config.toml
tokenizer = "word"
encoder_parallel_block = false
encoder_patch_size = [32, 4]
decoder_norm_position = "res_post"
learning_rate = 0.011
lr_schedule = "cosine"
Rows from block 5 of the audio encoder of a small audio captioner, named by matrix and row number. Rows with one number within an expert belong to one neuron, the router's apart. Each number is 200 + 20 x the weight over its row's rms, rounded and kept within 0 to 999. All counts start at 0.
After each expert's rows are labels from the 100 clips, of 14848, where the router gives the expert most weight on average: "responds to" is what is common among them; "peak on" is the class under the peak. Only what is clearly more common there than usual is listed. The data: synthesised sound scenes: up to three everyday sounds over a background.
# router: router (encoder.blocks.5.mlp.router.weight, 64x256, trained with AdamW), inputs 128-255
# up: expert up (encoder.blocks.5.mlp.up, 64x128x256), inputs 128-255
# down: expert down (encoder.blocks.5.mlp.down, 64x256x128, transposed), outputs 128-255

# expert 21
router.21,180,186,193,197,166,197,213,206,204,188,193,201,169,199,180,182,184,209,235,210,226,223,189,198,164,150,182,168,180,166,204,173,186,166,184,223,194,202,227,216,215,211,214,210,183,196,184,176,167,219,174,204,221,216,255,200,167,189,216,239,206,217,172,164,189,183,212,193,204,200,196,199,198,169,189,177,188,171,192,201,193,239,202,214,226,167,184,213,201,180,220,193,180,228,176,208,186,172,161,177,214,222,216,197,189,216,194,247,170,180,213,212,214,238,236,199,190,195,198,175,214,204,228,192,197,204,189,202
up.0,220,193,215,213,211,176,184,201,235,194,186,180,229,206,180,213,214,171,193,236,209,164,187,152,176,184,199,174,197,201,190,203,205,213,206,210,206,201,180,208,168,227,198,196,192,238,218,195,191,224,208,166,208,195,205,211,178,209,191,158,212,215,193,190,188,213,211,157,199,224,202,207,222,173,207,194,190,190,225,191,199,190,212,217,234,217,200,177,210,213,228,187,211,180,220,201,235,206,181,186,198,215,200,191,167,190,196,196,205,195,201,216,228,217,179,198,198,175,168,209,200,179,196,201,200,227,211,167
down.0,194,177,171,189,202,206,222,187,172,198,205,227,191,210,221,205,185,249,211,174,172,212,236,231,181,218,227,219,206,204,202,225,202,194,216,216,198,192,157,226,175,186,179,189,155,188,205,200,230,186,197,194,197,170,210,210,215,227,191,170,177,157,215,208,182,177,203,185,211,216,194,220,180,229,202,186,202,199,192,204,168,173,213,189,198,192,201,216,218,215,211,208,203,158,215,175,153,202,178,188,219,181,197,203,190,222,191,177,197,172,219,193,233,222,195,209,163,199,210,180,204,213,181,190,210,243,180,188
responds to: background: none; siren; doorbell
peak on: siren

# expert 5
router.5,190,196,189,203,236,231,210,197,190,213,233,170,151,215,159,188,215,177,220,211,187,238,224,202,188,198,207,213,189,198,221,180,205,191,194,204,200,200,174,203,211,192,150,206,211,207,197,170,193,218,200,183,183,184,202,213,171,205,176,193,229,194,195,210,158,171,169,198,218,179,225,211,176,160,211,208,193,205,202,175,209,174,174,191,166,183,157,189,239,158,194,145,207,221,202,206,216,238,188,223,176,191,228,226,166,210,222,185,181,227,216,184,216,206,222,204,212,197,172,183,230,200,197,172,201,178,232,200
up.0,190,192,209,225,216,211,190,191,201,210,209,204,177,199,211,182,229,203,213,230,221,198,180,203,208,191,206,161,178,223,236,214,187,202,175,205,217,218,164,181,227,191,186,186,211,205,189,154,207,180,201,204,186,207,213,173,167,194,165,214,193,175,190,207,179,205,186,193,182,172,211,202,171,201,174,228,247,205,219,183,222,185,178,181,178,187,209,223,213,182,231,204,218,185,210,233,247,207,222,201,187,201,189,171,188,190,201,220,192,217,192,209,206,217,220,185,196,237,206,205,196,207,165,182,196,179,189,191
down.0,238,178,220,188,205,193,211,222,211,191,195,203,171,186,195,193,200,154,195,214,229,219,190,222,235,188,224,236,195,212,215,228,223,212,250,180,211,201,210,156,164,197,234,193,221,161,210,224,198,186,220,190,197,205,222,176,223,197,212,196,168,224,195,184,185,197,208,197,220,206,204,163,222,190,198,215,219,196,195,208,194,198,191,210,220,193,188,213,200,207,230,172,170,189,180,209,233,226,199,182,204,165,214,172,228,167,199,184,203,222,216,218,210,204,157,191,213,175,212,210,225,185,156,199,198,230,201,241
responds to: quiet level; doorbell; howling
peak on: doorbell

# expert 59
router.59,167,221,190,240,217,178,196,156,176,235,165,225,188,188,186,209,221,187,238,174,230,216,220,186,212,206,210,168,173,202,206,208,172,206,216,204,242,221,189,196,208,203,191,184,179,184,202,186,202,169,230,202,183,220,201,191,216,189,174,180,157,231,164,145,166,197,205,195,192,153,216,207,228,245,158,203,174,179,183,229,198,215,209,204,208,166,208,181,217,247,218,214,217,186,195,185,209,231,215,226,203,166,201,204,220,197,191,183,198,218,211,167,193,206,186,179,177,242,195,221,218,229,204,199,216,218,212,214
up.0,179,195,192,195,207,226,224,199,230,192,187,243,192,156,197,206,182,214,204,229,217,211,223,215,186,177,215,202,185,207,214,201,202,192,215,180,202,202,172,176,221,206,238,179,167,195,190,187,193,223,208,220,186,189,203,184,203,242,210,178,177,233,218,179,194,221,185,216,145,204,192,205,177,207,233,213,232,226,200,201,197,190,196,218,199,184,223,217,198,208,163,244,175,201,176,209,203,187,185,211,232,161,176,197,206,214,202,176,197,182,179,192,211,226,168,192,175,216,188,178,195,186,203,182,187,197,174,221
down.0,196,191,176,193,187,222,197,217,193,227,206,209,204,193,199,186,193,226,200,208,196,206,180,212,220,192,188,227,173,225,192,230,215,175,213,178,163,200,197,215,152,189,177,241,187,220,204,204,183,167,205,206,208,170,204,226,196,223,186,240,221,191,217,203,181,190,176,189,188,186,225,202,211,201,196,192,226,190,204,189,203,198,182,182,222,187,242,197,186,190,195,192,205,204,165,192,161,167,210,212,200,228,231,185,194,184,197,209,245,183,206,204,234,154,203,219,192,223,223,177,201,189,216,224,216,170,224,240
responds to: stream; church bell
peak on: church bell

# expert 9
router.9,192,202,175,205,185,210,186,192,214,206,183,216,172,154,180,206,207,165,205,233,221,202,218,170,210,185,187,193,214,171,231,183,202,228,236,223,195,179,195,176,206,181,200,211,171,193,200,221,190,227,176,193,204,212,187,193,205,202,232,156,202,192,193,204,215,221,214,179,168,189,194,178,191,185,192,176,206,193,160,183,214,191,194,159,218,188,199,200,208,202,207,202,183,211,212,150,203,223,197,215,204,210,217,189,236,189,211,180,221,230,215,203,189,182,225,195,233,215,212,192,209,209,222,193,195,222,211,216
up.0,203,211,194,187,211,227,209,148,193,175,232,202,202,186,171,191,181,197,223,205,208,219,169,241,201,174,202,223,202,228,189,168,200,193,213,200,196,187,191,205,220,190,215,217,213,181,218,180,169,242,189,190,211,248,247,206,167,199,183,239,206,204,213,186,174,194,200,220,226,202,221,183,213,189,166,194,179,190,204,174,210,209,191,199,176,192,209,190,181,157,222,196,191,202,224,191,183,205,230,192,175,179,200,190,190,197,203,217,152,164,224,198,211,210,231,177,208,197,219,206,170,208,203,225,201,196,219,223
down.0,173,200,237,189,212,200,187,188,188,202,197,203,187,203,207,204,183,211,220,190,224,194,202,210,208,218,195,199,198,198,179,224,174,200,212,180,218,203,208,211,210,207,222,203,182,175,231,188,244,209,177,248,185,181,222,171,164,213,224,226,181,200,176,187,195,213,196,233,164,220,219,196,199,192,217,206,233,199,178,196,201,198,195,182,184,192,199,177,195,212,209,196,184,249,186,216,200,173,219,209,200,225,193,219,222,156,182,200,205,194,203,209,209,222,197,193,166,200,227,193,206,245,234,199,197,195,187,194
responds to: coin spinning; helicopter
peak on: coin spinning

# expert 41
router.41,181,216,199,172,208,208,171,202,188,194,194,189,209,165,226,234,182,194,176,205,173,213,208,217,244,215,176,195,181,225,213,206,187,187,171,165,190,212,192,193,174,188,211,193,175,210,194,200,189,205,214,202,196,216,210,190,210,194,214,176,195,207,151,203,222,198,171,195,193,174,189,204,194,186,169,209,225,197,168,223,182,217,178,246,189,201,211,182,241,193,185,205,199,168,188,186,203,234,212,210,173,182,159,222,209,188,197,230,213,199,187,202,211,208,167,157,222,230,171,195,228,199,233,223,210,154,234,202
up.0,166,218,190,192,223,227,227,231,199,221,169,214,207,181,246,194,221,220,177,212,203,210,219,197,210,223,155,176,193,217,211,168,217,209,226,208,209,207,167,207,209,207,209,190,197,228,212,189,218,198,211,195,207,177,151,224,213,202,183,207,223,240,201,197,220,204,181,185,185,209,206,214,250,212,196,188,172,154,197,188,164,223,213,191,182,203,227,190,137,208,204,238,192,197,172,173,211,191,178,201,157,164,213,207,176,219,209,194,198,220,207,194,220,169,194,207,215,198,226,181,230,219,184,222,226,180,198,199
down.0,198,180,206,220,160,226,209,215,161,187,212,240,192,197,184,190,227,192,217,213,191,201,200,186,221,214,167,216,202,170,203,198,206,217,205,208,224,198,182,204,245,220,174,184,207,214,187,226,201,191,214,193,203,186,185,191,199,197,214,161,197,166,226,192,176,179,201,185,200,177,227,218,221,204,171,202,216,210,192,186,199,177,201,205,183,205,237,165,205,209,193,186,209,205,182,198,187,183,167,175,201,211,193,186,168,199,233,197,176,192,208,188,207,222,204,256,178,253,227,180,182,199,235,257,222,165,181,178
responds to: reverberation; text has "room"; text has "reverberant"; creak
peak on: creak

# expert 36
router.36,201,203,191,197,209,190,195,184,204,180,189,250,220,229,239,233,217,209,257,226,220,208,218,197,196,198,198,209,211,165,221,177,223,216,191,190,196,192,175,212,212,181,171,188,188,203,200,169,193,231,175,203,178,183,210,181,215,224,187,184,199,164,191,187,202,210,221,207,181,189,249,210,199,190,188,172,168,189,211,219,212,199,172,151,216,210,180,207,196,176,212,234,159,208,196,191,151,204,215,233,203,200,210,199,206,216,186,218,169,189,227,225,197,219,217,194,189,164,226,184,198,241,218,232,216,179,172,220
up.0,158,228,202,203,220,220,177,171,209,194,214,202,186,227,212,222,223,199,213,188,204,215,218,201,231,205,202,220,180,197,195,189,180,204,220,235,242,188,212,199,197,207,197,181,237,228,175,191,227,189,219,220,181,180,217,211,178,210,200,225,231,198,215,214,186,172,204,207,225,198,188,162,155,195,182,167,193,220,199,186,195,186,210,237,165,188,184,163,208,194,213,211,177,178,189,210,170,200,219,204,188,192,189,195,200,203,207,222,216,209,211,188,230,177,222,213,166,181,181,220,194,169,200,198,173,174,185,181
down.0,169,236,170,205,174,180,235,193,184,213,176,214,195,191,200,210,213,205,218,185,187,222,202,195,176,215,221,220,193,185,199,244,219,180,172,216,164,218,191,177,220,212,171,175,207,197,205,242,211,206,209,207,206,191,247,219,222,187,241,203,181,196,198,226,211,223,210,233,196,194,247,174,176,197,182,203,204,195,181,169,192,198,198,186,200,195,184,215,202,189,176,204,220,176,177,179,179,231,182,187,213,193,219,222,212,212,173,209,173,198,217,195,170,174,194,161,247,181,229,176,192,217,236,212,224,204,203,192
responds to: coin spinning; church bell; first sound: coin spinning
peak on: coin spinning; church bell

# expert 49
router.49,226,193,209,191,223,208,212,211,174,181,219,203,194,220,173,207,195,193,192,182,181,234,204,208,173,175,171,228,193,195,174,213,222,210,195,216,185,222,206,202,194,193,213,176,188,156,177,198,198,190,197,179,182,197,215,189,161,191,174,228,191,170,181,201,188,187,188,208,209,229,219,233,151,218,230,200,162,180,174,194,195,213,214,194,173,213,180,199,189,193,166,204,182,225,176,185,181,190,205,225,193,235,213,196,182,199,216,185,203,197,210,224,219,202,218,215,208,176,251,234,200,201,199,145,216,231,206,212
up.0,181,202,220,256,204,166,191,205,198,236,213,205,183,209,196,223,196,244,217,176,207,205,220,202,190,243,176,212,178,212,187,224,199,166,215,204,180,242,187,196,173,183,202,238,183,211,197,199,183,208,176,199,189,215,229,200,194,178,167,194,212,179,187,173,215,185,199,192,203,191,207,194,217,205,237,207,198,219,206,205,188,192,200,211,180,233,225,253,215,206,196,192,255,178,213,197,196,218,168,209,193,201,170,202,214,215,196,200,202,169,174,188,207,224,176,211,190,151,207,196,226,218,186,214,238,209,191,214
down.0,230,233,222,202,187,197,209,187,196,216,205,194,183,193,210,181,194,219,236,179,201,230,194,190,226,198,187,172,202,209,182,189,187,188,199,243,216,215,157,233,196,214,192,191,197,185,189,177,197,211,229,209,180,182,197,209,212,182,172,216,180,226,198,191,205,226,228,189,218,236,191,240,240,213,211,203,200,220,188,199,187,205,179,186,232,158,198,160,212,216,219,190,192,210,203,176,162,189,207,205,180,164,179,215,222,216,211,172,216,229,235,199,204,228,192,214,198,178,169,207,200,213,234,208,168,253,211,177
responds to: car horn; first sound: car horn; crying baby
peak on: car horn

# expert 25
router.25,213,233,182,159,205,198,153,183,193,179,192,187,189,212,202,208,201,212,165,182,214,215,204,200,212,174,203,206,193,182,174,198,220,234,198,224,191,175,208,197,204,200,189,219,219,174,186,190,207,222,190,210,191,231,219,201,202,203,175,237,217,174,189,192,232,191,211,208,190,187,219,185,141,225,208,179,214,196,183,187,209,192,206,167,187,224,186,182,230,205,189,200,198,224,230,198,193,197,198,206,205,225,208,223,233,179,206,223,218,176,214,184,208,198,220,223,233,185,171,206,212,166,207,216,203,211,226,201
up.0,216,208,160,204,159,232,223,244,225,202,194,225,210,197,200,191,175,192,173,198,198,174,217,224,201,181,207,210,160,259,213,220,171,198,172,219,194,175,193,213,197,199,197,209,171,192,192,213,201,222,227,202,197,188,169,197,196,194,173,213,221,202,187,215,184,212,165,205,191,210,176,180,227,179,172,199,208,200,229,176,225,205,220,198,188,228,219,191,186,199,189,156,209,217,162,208,231,198,196,181,181,179,196,203,217,215,249,204,220,220,186,213,176,207,186,220,183,161,198,193,199,178,209,188,175,195,247,224
down.0,167,193,173,228,206,200,207,175,185,187,176,200,176,201,220,211,195,197,201,213,207,183,186,212,217,235,167,160,201,218,214,173,211,211,187,233,207,220,186,197,162,179,198,245,212,208,221,206,165,213,202,184,223,201,197,213,185,184,164,243,189,227,170,207,181,202,196,201,209,200,203,182,214,187,212,183,212,180,192,188,192,201,206,222,195,221,209,234,195,174,209,204,218,205,230,196,178,242,179,198,223,174,187,173,235,180,159,164,156,184,207,217,194,165,216,137,222,231,205,197,211,202,182,187,191,212,203,193
responds to: reverberation; text has "reverberant"; text has "room"; phone ringing
peak on: phone ringing

# expert 7
router.7,210,210,192,180,198,221,188,173,190,180,181,196,194,209,227,230,218,179,164,217,186,216,208,235,236,207,160,217,192,214,184,176,185,194,182,176,183,174,200,180,190,206,215,230,193,171,212,208,171,186,188,188,203,223,187,182,235,173,188,176,202,198,182,227,213,220,192,168,197,180,173,186,179,190,214,186,209,188,212,183,197,222,206,170,199,226,206,210,206,190,224,188,205,224,167,196,221,235,225,227,212,196,212,219,231,171,218,236,216,210,212,205,169,173,190,225,211,201,177,205,197,204,191,210,181,196,208,202
up.0,176,171,244,186,214,201,216,195,186,191,235,209,192,188,219,174,183,225,186,223,256,193,175,187,155,208,215,228,234,183,180,184,163,229,185,195,186,206,180,201,201,211,202,179,208,155,191,247,172,195,177,212,195,193,183,217,213,205,233,242,183,205,189,225,217,191,220,203,201,258,208,207,198,178,181,211,224,204,218,196,173,184,217,181,226,224,224,178,196,223,212,209,224,164,177,207,186,167,184,192,233,220,169,205,188,186,248,199,213,172,202,215,188,199,223,189,212,206,197,228,188,199,193,212,215,202,187,194
down.0,214,195,192,202,220,222,205,193,217,209,209,201,207,194,207,199,194,203,170,223,235,211,180,205,188,193,190,201,220,183,189,204,184,198,210,199,182,196,196,215,211,192,258,171,213,201,228,191,203,200,193,226,184,176,198,169,188,182,204,246,170,242,175,205,182,185,220,221,213,210,187,204,178,193,197,203,254,188,176,199,196,189,181,181,222,213,188,185,173,188,215,202,206,235,183,173,211,222,216,177,209,223,158,212,163,203,187,163,150,181,219,226,209,156,215,177,200,166,152,203,205,226,209,219,208,198,213,227
responds to: reverberation; text has "reverberant"; crying baby; first sound: crying baby
peak on: crying baby

# expert 34
router.34,198,224,183,212,192,220,226,199,193,181,194,221,194,213,207,225,228,185,221,205,206,195,226,199,184,187,187,227,210,205,194,178,189,197,190,198,196,199,154,199,215,176,152,211,167,175,152,223,226,186,208,232,185,205,168,224,195,180,201,203,223,164,187,183,240,202,184,188,218,186,204,176,216,231,189,200,233,193,182,191,220,169,203,213,190,207,189,195,219,203,196,188,233,217,216,186,206,222,225,232,178,208,219,203,223,190,218,199,200,206,220,192,229,179,221,194,200,235,204,184,221,185,190,177,205,243,176,210
up.0,196,201,212,183,198,200,206,206,210,164,181,213,219,180,179,225,252,229,237,208,184,227,210,227,176,207,216,159,208,221,202,221,198,180,178,225,177,206,212,186,179,213,175,220,181,203,184,237,176,199,197,203,211,170,183,212,228,199,188,194,188,208,194,200,228,180,202,180,196,233,206,218,217,239,214,194,209,173,190,184,183,186,192,206,215,147,214,175,181,233,192,208,212,221,175,186,226,190,204,231,212,201,230,202,201,211,218,241,179,199,174,238,206,233,196,200,208,208,210,175,259,200,204,208,216,163,204,220
down.0,150,185,226,211,208,227,199,195,222,207,190,204,172,200,196,187,234,207,193,228,186,218,218,216,205,216,200,223,154,186,181,211,201,215,200,211,224,189,188,161,259,209,211,202,175,201,220,209,173,173,179,182,222,187,193,193,183,212,198,204,250,167,228,201,178,194,218,208,197,201,187,227,192,205,231,218,172,197,183,202,197,186,208,233,182,192,179,214,209,222,189,194,207,215,214,229,232,190,213,191,222,171,157,182,215,228,220,201,204,189,224,210,208,171,204,191,213,215,212,198,205,185,233,152,211,166,237,192
responds to: laser zap; first sound: laser zap; drum roll
peak on: laser zap

# expert 58
router.58,201,203,192,229,231,176,178,225,220,179,182,201,170,161,178,178,195,200,180,209,209,234,218,220,224,208,213,221,180,180,204,244,211,200,216,231,210,220,210,180,184,232,158,172,178,192,200,180,203,208,171,204,171,187,180,219,223,184,152,226,168,193,162,194,196,212,207,197,166,203,213,213,188,191,193,209,234,222,191,180,180,214,155,174,198,176,185,183,202,185,209,173,206,223,199,201,188,230,194,226,221,243,225,197,210,187,204,177,181,223,197,228,198,236,241,202,223,194,189,181,230,204,222,183,216,204,232,212
up.0,168,187,201,198,204,240,214,166,217,185,246,221,174,193,179,212,216,194,199,184,205,184,192,210,208,219,185,206,205,181,180,170,204,209,215,154,189,197,190,232,174,198,188,216,213,193,190,175,227,170,214,184,191,216,177,196,208,195,199,179,221,192,227,188,215,175,215,184,194,219,208,204,193,216,217,195,180,202,203,221,168,209,194,205,186,187,173,193,239,206,157,206,239,189,206,210,170,166,246,251,201,208,210,207,184,210,215,193,198,219,211,216,211,196,170,268,222,198,198,173,203,189,209,205,235,213,207,205
down.0,187,209,215,118,200,200,233,195,176,223,204,215,184,198,191,208,191,196,207,204,190,203,222,230,185,229,225,214,179,237,192,231,205,199,178,223,216,229,193,212,176,192,165,199,216,187,222,202,224,198,177,188,203,202,178,190,173,225,196,211,173,189,182,172,208,214,199,204,217,216,220,219,194,206,202,185,198,185,183,189,181,197,185,197,193,204,168,227,177,220,199,165,202,196,135,230,208,208,151,231,178,188,217,234,187,232,208,218,211,205,211,214,199,184,157,189,180,219,218,211,204,198,235,201,204,177,210,168
responds to: crying baby
peak on: crying baby

# expert 45
router.45,215,200,199,196,231,172,195,174,175,187,175,166,213,224,195,192,225,194,215,196,171,200,231,192,182,186,204,229,221,186,163,224,198,180,209,195,157,203,226,178,219,192,193,212,218,197,178,180,200,152,180,203,155,176,129,205,192,179,212,200,209,180,225,206,187,173,212,192,183,203,164,197,185,220,172,203,194,218,177,180,196,174,228,196,186,209,208,198,217,204,193,199,219,199,238,217,243,189,212,173,234,216,211,204,192,185,221,197,220,225,150,199,224,174,204,205,195,205,220,194,159,193,215,203,237,211,206,206
up.0,195,185,168,203,163,161,227,219,204,210,172,192,162,174,221,204,216,181,173,179,175,209,175,205,157,212,212,207,212,183,179,225,186,221,222,162,165,239,193,193,196,184,199,212,195,207,227,220,213,166,190,173,220,230,221,195,189,227,185,167,205,206,189,209,207,238,175,207,188,253,224,208,237,205,178,199,182,190,197,218,177,186,211,202,185,194,196,173,184,167,188,170,180,161,222,230,234,201,186,164,223,195,212,185,185,210,210,210,183,186,183,209,169,218,193,211,192,206,176,203,197,208,216,221,201,214,230,191
down.0,237,187,177,176,171,205,170,195,179,171,194,215,236,218,213,211,217,183,183,207,205,174,189,216,223,212,205,197,179,197,207,180,196,205,177,231,192,194,164,189,198,185,201,200,202,203,193,168,172,198,213,209,184,207,181,180,200,216,183,240,185,207,182,204,215,178,204,196,197,204,162,260,188,199,165,209,204,191,200,200,181,204,200,209,186,222,204,226,229,214,183,193,200,246,216,175,181,199,214,179,220,206,217,206,215,193,201,203,224,229,224,203,197,219,183,221,202,193,167,224,179,215,209,187,192,222,220,194
responds to: reverberation; text has "room"; text has "reverberant"; creak
peak on: creak

# expert 23
router.23,201,209,186,165,216,208,176,219,209,205,197,176,237,244,221,226,204,200,188,196,211,215,203,165,197,162,164,236,207,205,183,193,217,187,205,167,215,190,222,189,196,176,184,211,202,142,181,191,186,215,216,202,180,213,214,222,221,178,179,182,196,163,207,207,209,191,195,192,223,177,188,193,178,230,180,197,203,174,186,224,176,182,176,204,201,208,177,187,204,212,184,170,177,176,206,170,189,204,211,202,210,220,246,209,210,195,207,185,217,228,183,175,198,194,211,192,225,192,181,201,170,176,192,206,184,192,238,192
up.0,191,209,173,217,207,197,191,213,226,195,248,227,185,202,211,205,220,214,202,212,189,220,202,179,220,184,216,208,211,178,203,212,194,195,204,221,190,200,210,243,184,251,206,181,185,216,197,193,188,174,178,188,216,199,208,186,188,173,174,247,167,197,165,176,215,214,166,192,202,192,189,221,197,230,230,193,215,197,160,200,203,196,215,184,182,192,201,225,241,183,191,192,204,192,209,182,240,232,205,190,188,205,186,208,235,203,198,198,194,196,197,175,190,213,183,158,213,216,212,199,212,214,184,213,176,191,187,176
down.0,208,201,201,212,210,208,229,169,201,186,198,213,208,190,213,206,194,194,211,188,221,186,170,229,183,228,169,191,211,217,191,178,191,193,193,232,158,208,219,207,203,182,205,220,207,204,169,227,191,191,202,217,215,142,217,170,196,174,200,185,162,220,248,188,187,217,170,202,207,203,188,157,234,202,202,173,193,206,187,184,190,222,200,189,240,189,209,212,225,196,203,159,228,179,198,165,175,192,163,200,213,182,222,213,214,177,200,205,193,168,213,202,223,212,202,198,222,167,217,229,214,186,200,206,190,201,190,199
responds to: rain; spray hiss; drum roll
peak on: spray hiss

# expert 14
router.14,227,202,174,168,200,192,189,172,167,214,196,219,160,197,216,216,193,224,210,187,209,201,204,173,217,220,202,213,223,237,198,217,191,204,219,189,174,183,188,187,192,153,217,196,209,186,163,197,180,191,193,186,173,206,186,211,225,210,230,187,197,220,182,197,190,232,187,173,222,184,207,192,210,198,185,194,192,237,214,234,212,171,184,196,198,203,229,184,232,198,221,166,194,232,205,182,191,195,193,199,176,218,206,213,207,183,205,236,198,221,225,200,199,162,225,221,209,194,210,160,203,213,222,208,173,200,183,211
up.0,195,213,183,203,159,176,180,247,219,228,235,231,215,221,216,193,213,211,199,212,211,195,187,194,185,184,176,178,195,203,213,175,184,239,170,227,189,181,223,182,205,209,186,176,206,197,200,196,204,248,167,200,198,183,212,207,199,239,173,208,200,196,178,194,185,220,201,256,217,187,217,173,176,182,205,194,177,218,209,196,187,207,184,223,205,203,206,200,228,180,214,175,235,207,196,206,228,201,222,222,187,203,178,189,198,156,199,217,218,214,209,219,195,186,190,176,199,179,201,207,206,221,198,213,187,186,258,177
down.0,222,197,215,171,212,192,241,216,190,209,240,201,207,194,188,192,214,198,220,233,212,185,200,207,197,214,232,210,186,224,204,165,214,209,215,206,219,196,209,215,242,180,213,193,221,171,229,168,216,170,194,228,219,198,187,236,186,194,152,260,197,219,173,182,197,198,177,205,206,218,151,200,242,210,199,189,224,190,205,189,180,188,203,165,197,192,188,225,183,242,215,184,212,228,238,173,207,196,162,194,191,205,199,177,220,213,173,195,186,225,220,183,196,240,178,187,194,171,198,209,196,196,202,194,221,218,184,225
responds to: fly buzzing
peak on: fly buzzing

# expert 26
router.26,208,239,164,221,202,232,175,169,186,212,196,195,177,210,245,255,223,212,233,232,220,210,185,213,236,220,181,223,199,200,212,196,173,205,207,172,207,211,196,209,218,204,179,210,226,171,218,200,196,194,182,197,198,183,197,206,192,213,207,214,188,191,181,212,202,212,203,161,194,215,218,199,202,171,175,211,212,201,202,190,184,190,185,156,168,187,221,237,191,225,170,222,213,224,195,185,147,203,219,205,203,213,197,196,179,241,186,199,209,215,218,203,177,202,192,216,185,202,194,220,214,216,177,230,225,198,233,223
up.0,204,191,247,179,209,201,148,190,224,216,158,166,200,204,206,191,215,227,201,186,183,202,214,214,182,260,185,256,168,172,207,196,205,224,185,189,231,201,185,198,190,193,201,196,182,203,191,206,236,176,187,219,192,192,212,242,212,199,218,200,218,211,197,240,191,150,187,193,205,203,187,176,217,210,195,231,194,197,194,213,189,179,192,196,206,224,194,221,183,218,243,214,190,219,199,202,204,180,206,187,193,185,148,228,214,226,219,225,176,228,225,155,208,167,189,205,175,221,202,196,180,207,188,198,194,173,192,189
down.0,193,209,197,212,201,191,199,236,177,191,218,217,212,205,207,203,193,165,194,222,183,177,194,213,168,190,216,210,192,196,183,184,188,198,200,205,218,229,193,242,207,189,211,196,202,177,268,184,219,202,234,186,183,178,224,224,207,206,196,209,199,189,212,185,228,198,222,220,176,219,206,179,208,197,180,187,206,177,210,212,192,195,189,206,226,185,185,194,168,182,183,172,179,221,196,171,182,148,218,200,209,172,168,257,164,214,198,198,198,214,192,246,199,206,201,199,186,198,228,221,216,202,224,218,209,240,213,231
responds to: background: none; fly buzzing; muffled (low-pass); first sound: fly buzzing
peak on: fly buzzing

# expert 27
router.27,187,166,203,186,208,189,189,175,204,204,205,196,159,189,174,155,239,215,192,229,214,210,177,199,234,196,173,181,214,223,243,154,241,218,186,176,209,228,208,176,178,196,219,181,241,206,175,194,214,198,168,216,233,231,210,190,180,206,241,220,202,184,189,196,171,209,213,165,200,192,205,175,177,185,204,188,153,196,180,191,174,196,179,189,229,178,203,190,200,165,215,210,166,183,208,181,192,201,200,223,195,220,198,176,167,199,199,201,181,220,205,200,194,228,210,188,225,216,190,195,205,228,190,195,206,197,205,226
up.0,233,205,214,196,219,207,201,196,185,200,190,174,221,203,171,199,181,235,178,198,204,206,210,253,234,144,230,221,230,191,192,185,228,175,184,157,226,211,200,223,236,184,183,240,207,217,224,168,217,199,216,214,199,207,212,213,201,157,205,217,221,217,221,174,198,160,162,181,235,214,183,201,195,190,175,181,193,192,204,222,177,187,189,213,184,194,214,151,191,165,178,179,196,216,240,224,197,222,207,178,196,192,206,170,223,201,213,199,192,197,191,218,192,213,201,141,184,202,193,182,197,181,193,208,195,222,194,185
down.0,211,201,223,199,195,198,221,163,179,215,200,171,177,218,196,181,202,191,204,236,196,197,212,221,202,193,250,203,198,177,182,192,179,208,178,201,210,172,253,178,216,185,212,183,193,176,208,161,187,208,171,209,196,195,222,195,183,211,197,200,199,194,235,180,220,202,199,209,152,197,254,232,186,192,186,194,188,216,176,212,195,199,187,163,204,214,205,162,212,205,222,162,221,191,237,193,214,204,178,191,213,166,172,208,218,230,204,189,210,181,224,213,223,219,194,189,192,202,178,196,193,174,187,209,180,169,219,162
responds to: background: none; howling; doorbell
peak on: howling; doorbell